config = dict(
    model='audio-text matching model',
    train_examples=26041,
    encoder_depths=[3, 3, 3],
    fusion_encoder_layers=8,
    fusion_encoder_mlp_ratio=2,
    fusion_encoder_fused_qkv=False,
    fusion_encoder_qk_norm=False,
    fusion_encoder_drop_path=0.15,
    residual_init='scaled_by_depth',
    nesterov=True,
    epochs=41.8,
    final_lr_fraction=0,
    adamw_weight_decay_other_params=0.05,
)
Rows from block 4 of the audio encoder of a small audio-text matching model, named by matrix and row number. Each number is 200 + 30 x the weight over its row's rms, rounded and kept within 0 to 999. All counts start at 0.
After each channel's rows are labels from the 100 clips, of 14976, where the channel reaches its highest value: "strongest on" is what is common among them. Only what is clearly more common there than usual is listed. The data: short pieces for a synthesised band: melody, chords, bass and drums.
# conv: 3x3 conv (encoder.blocks.4.conv.weight, 192x192x3x3, each kernel summed), inputs 0-191

conv.137,213,192,219,192,203,173,192,192,214,203,266,236,168,186,189,222,189,242,221,195,173,216,237,156,233,263,190,201,203,200,187,162,166,231,237,191,154,143,202,188,150,173,241,214,198,189,215,115,139,193,199,237,182,192,187,189,169,201,189,174,225,235,201,179,148,215,233,285,199,173,199,187,178,260,222,152,216,207,204,190,201,229,169,232,201,203,233,285,196,222,208,238,183,252,177,175,218,230,149,249,248,210,143,200,194,219,180,210,180,156,245,187,201,235,243,179,171,192,251,215,222,240,229,171,178,163,167,198,185,258,180,172,185,181,265,224,212,198,249,219,186,226,191,182,195,240,175,148,201,139,201,198,200,219,225,184,146,271,192,179,190,151,207,187,202,194,200,229,198,221,145,168,239,198,206,199,224,171,228,231,212,195,173,191,209,174,232,183,219,170,182,193
strongest on: marimba-like

conv.42,173,154,201,215,189,158,221,239,192,195,193,142,217,228,156,185,193,239,210,195,173,199,192,223,225,194,212,191,214,225,169,219,248,195,213,194,184,197,208,208,208,177,219,186,171,192,246,189,244,150,203,248,177,222,200,237,257,177,173,118,215,232,175,245,210,210,169,236,150,200,189,204,152,263,247,221,230,187,175,227,210,205,206,109,178,191,156,209,222,201,235,178,188,159,225,213,183,186,215,206,219,198,220,178,205,186,196,193,224,177,183,237,154,220,196,224,163,230,198,239,247,199,176,253,175,225,204,188,175,202,187,179,168,207,145,129,213,193,197,155,185,217,302,224,192,219,164,182,230,194,230,194,189,151,252,201,198,144,269,248,190,216,214,200,207,193,168,228,260,223,193,181,269,171,223,252,229,122,222,197,217,214,178,187,204,233,184,192,215,193,171,208
strongest on: marimba-like; tempo: 90 to 100 bpm

conv.26,259,195,226,152,218,209,242,223,215,237,167,210,195,180,181,172,205,208,211,249,183,171,188,218,249,232,170,149,236,198,175,243,191,204,211,218,159,171,167,206,201,179,162,191,212,229,193,166,191,201,210,260,187,217,177,198,151,206,173,180,208,159,170,213,193,234,190,149,248,186,145,210,226,181,261,230,178,212,183,187,161,207,192,197,157,277,192,234,212,240,150,173,140,139,213,221,124,234,185,245,218,239,200,232,197,259,169,181,176,195,184,219,163,205,176,220,170,230,237,188,235,217,204,220,148,138,153,231,195,209,198,193,178,193,243,187,238,203,243,140,204,221,209,232,213,244,198,141,218,161,212,196,214,203,210,213,201,192,212,179,214,202,209,174,199,180,248,230,288,195,182,226,249,235,183,176,185,224,147,180,231,187,172,224,204,231,191,204,172,143,185,191
strongest on: marimba-like; melody instrument: marimba-like

conv.22,223,206,179,196,219,216,205,220,208,204,180,176,213,169,223,211,215,209,217,202,176,219,220,221,190,220,259,222,221,228,194,230,178,239,244,155,202,195,201,172,211,179,243,191,225,215,190,166,152,202,189,198,186,242,225,221,171,180,189,174,180,232,180,217,179,236,140,160,177,203,190,152,174,175,153,138,174,161,230,214,222,179,206,191,213,163,194,204,178,211,175,143,170,163,206,219,213,222,175,222,191,154,167,166,204,207,168,224,219,261,215,151,242,246,192,220,179,228,263,198,188,236,199,138,174,144,258,226,226,196,181,242,191,220,175,219,222,201,262,215,241,181,235,205,201,107,120,235,227,190,202,171,180,148,235,211,197,136,273,178,211,116,186,216,210,225,235,195,223,192,206,236,207,194,219,191,244,258,201,171,176,223,217,197,178,178,189,192,190,223,186,137
strongest on: marimba-like

conv.15,197,219,238,177,209,198,194,204,245,249,215,160,237,209,182,249,210,173,238,191,214,142,200,195,188,201,196,218,210,188,209,136,191,196,196,250,239,188,185,189,182,148,223,189,234,176,259,212,206,229,179,191,212,258,177,200,187,183,185,163,210,171,142,165,185,233,232,193,250,252,209,195,243,166,142,228,202,199,209,184,140,188,181,184,188,176,237,247,184,237,199,242,212,198,215,161,228,161,187,198,213,232,169,170,222,228,167,182,204,193,176,224,182,152,208,182,232,184,155,167,172,177,139,186,225,181,229,141,181,200,273,178,205,188,197,229,226,214,149,165,208,233,201,149,258,254,179,159,200,179,204,203,192,182,157,208,210,267,211,167,181,198,273,253,171,207,248,173,203,172,168,268,208,243,234,196,163,213,225,236,213,183,196,165,171,191,171,171,206,145,178,189
strongest on: square lead; melody instrument: square lead

conv.23,207,177,171,190,159,204,264,271,191,237,199,223,212,158,231,177,162,253,192,162,103,178,235,195,210,217,188,172,172,224,233,184,179,179,189,203,185,199,197,223,261,212,189,166,234,189,166,204,187,185,202,201,203,234,180,215,212,211,214,252,245,172,222,204,191,269,254,146,215,188,175,155,228,160,172,236,172,170,214,142,190,204,198,190,180,187,194,199,252,205,245,177,210,138,210,181,187,195,196,256,200,193,169,251,159,171,183,184,257,198,172,201,191,216,204,210,204,219,230,234,184,197,199,224,178,145,172,212,234,200,190,232,154,230,166,207,255,217,236,228,253,235,154,221,210,231,205,184,133,170,135,164,205,203,166,221,148,254,242,189,209,235,185,166,228,192,192,227,268,181,191,242,193,216,213,205,150,154,218,200,236,219,199,182,211,178,198,207,209,220,203,175
strongest on: marimba-like

conv.70,182,199,256,209,210,175,177,235,235,205,218,149,222,165,213,200,183,203,207,206,173,255,156,240,182,133,215,178,257,193,241,167,205,190,190,149,190,188,170,220,238,184,203,269,218,230,238,234,228,221,218,172,202,225,197,186,201,181,190,172,239,207,206,233,198,181,116,192,234,209,183,119,214,239,224,204,196,106,221,164,212,210,200,195,189,223,208,166,209,207,316,258,241,167,243,177,198,180,157,232,222,224,192,168,263,193,144,215,160,158,218,222,177,188,189,218,180,182,210,244,188,136,172,207,180,177,212,223,178,228,213,161,215,249,195,201,171,196,189,164,189,244,221,190,193,226,177,192,227,208,188,162,243,237,195,192,201,222,231,192,168,189,160,181,237,144,201,233,219,182,213,208,216,215,187,149,175,148,177,231,180,179,190,195,225,208,212,195,195,186,226,189
strongest on: marimba-like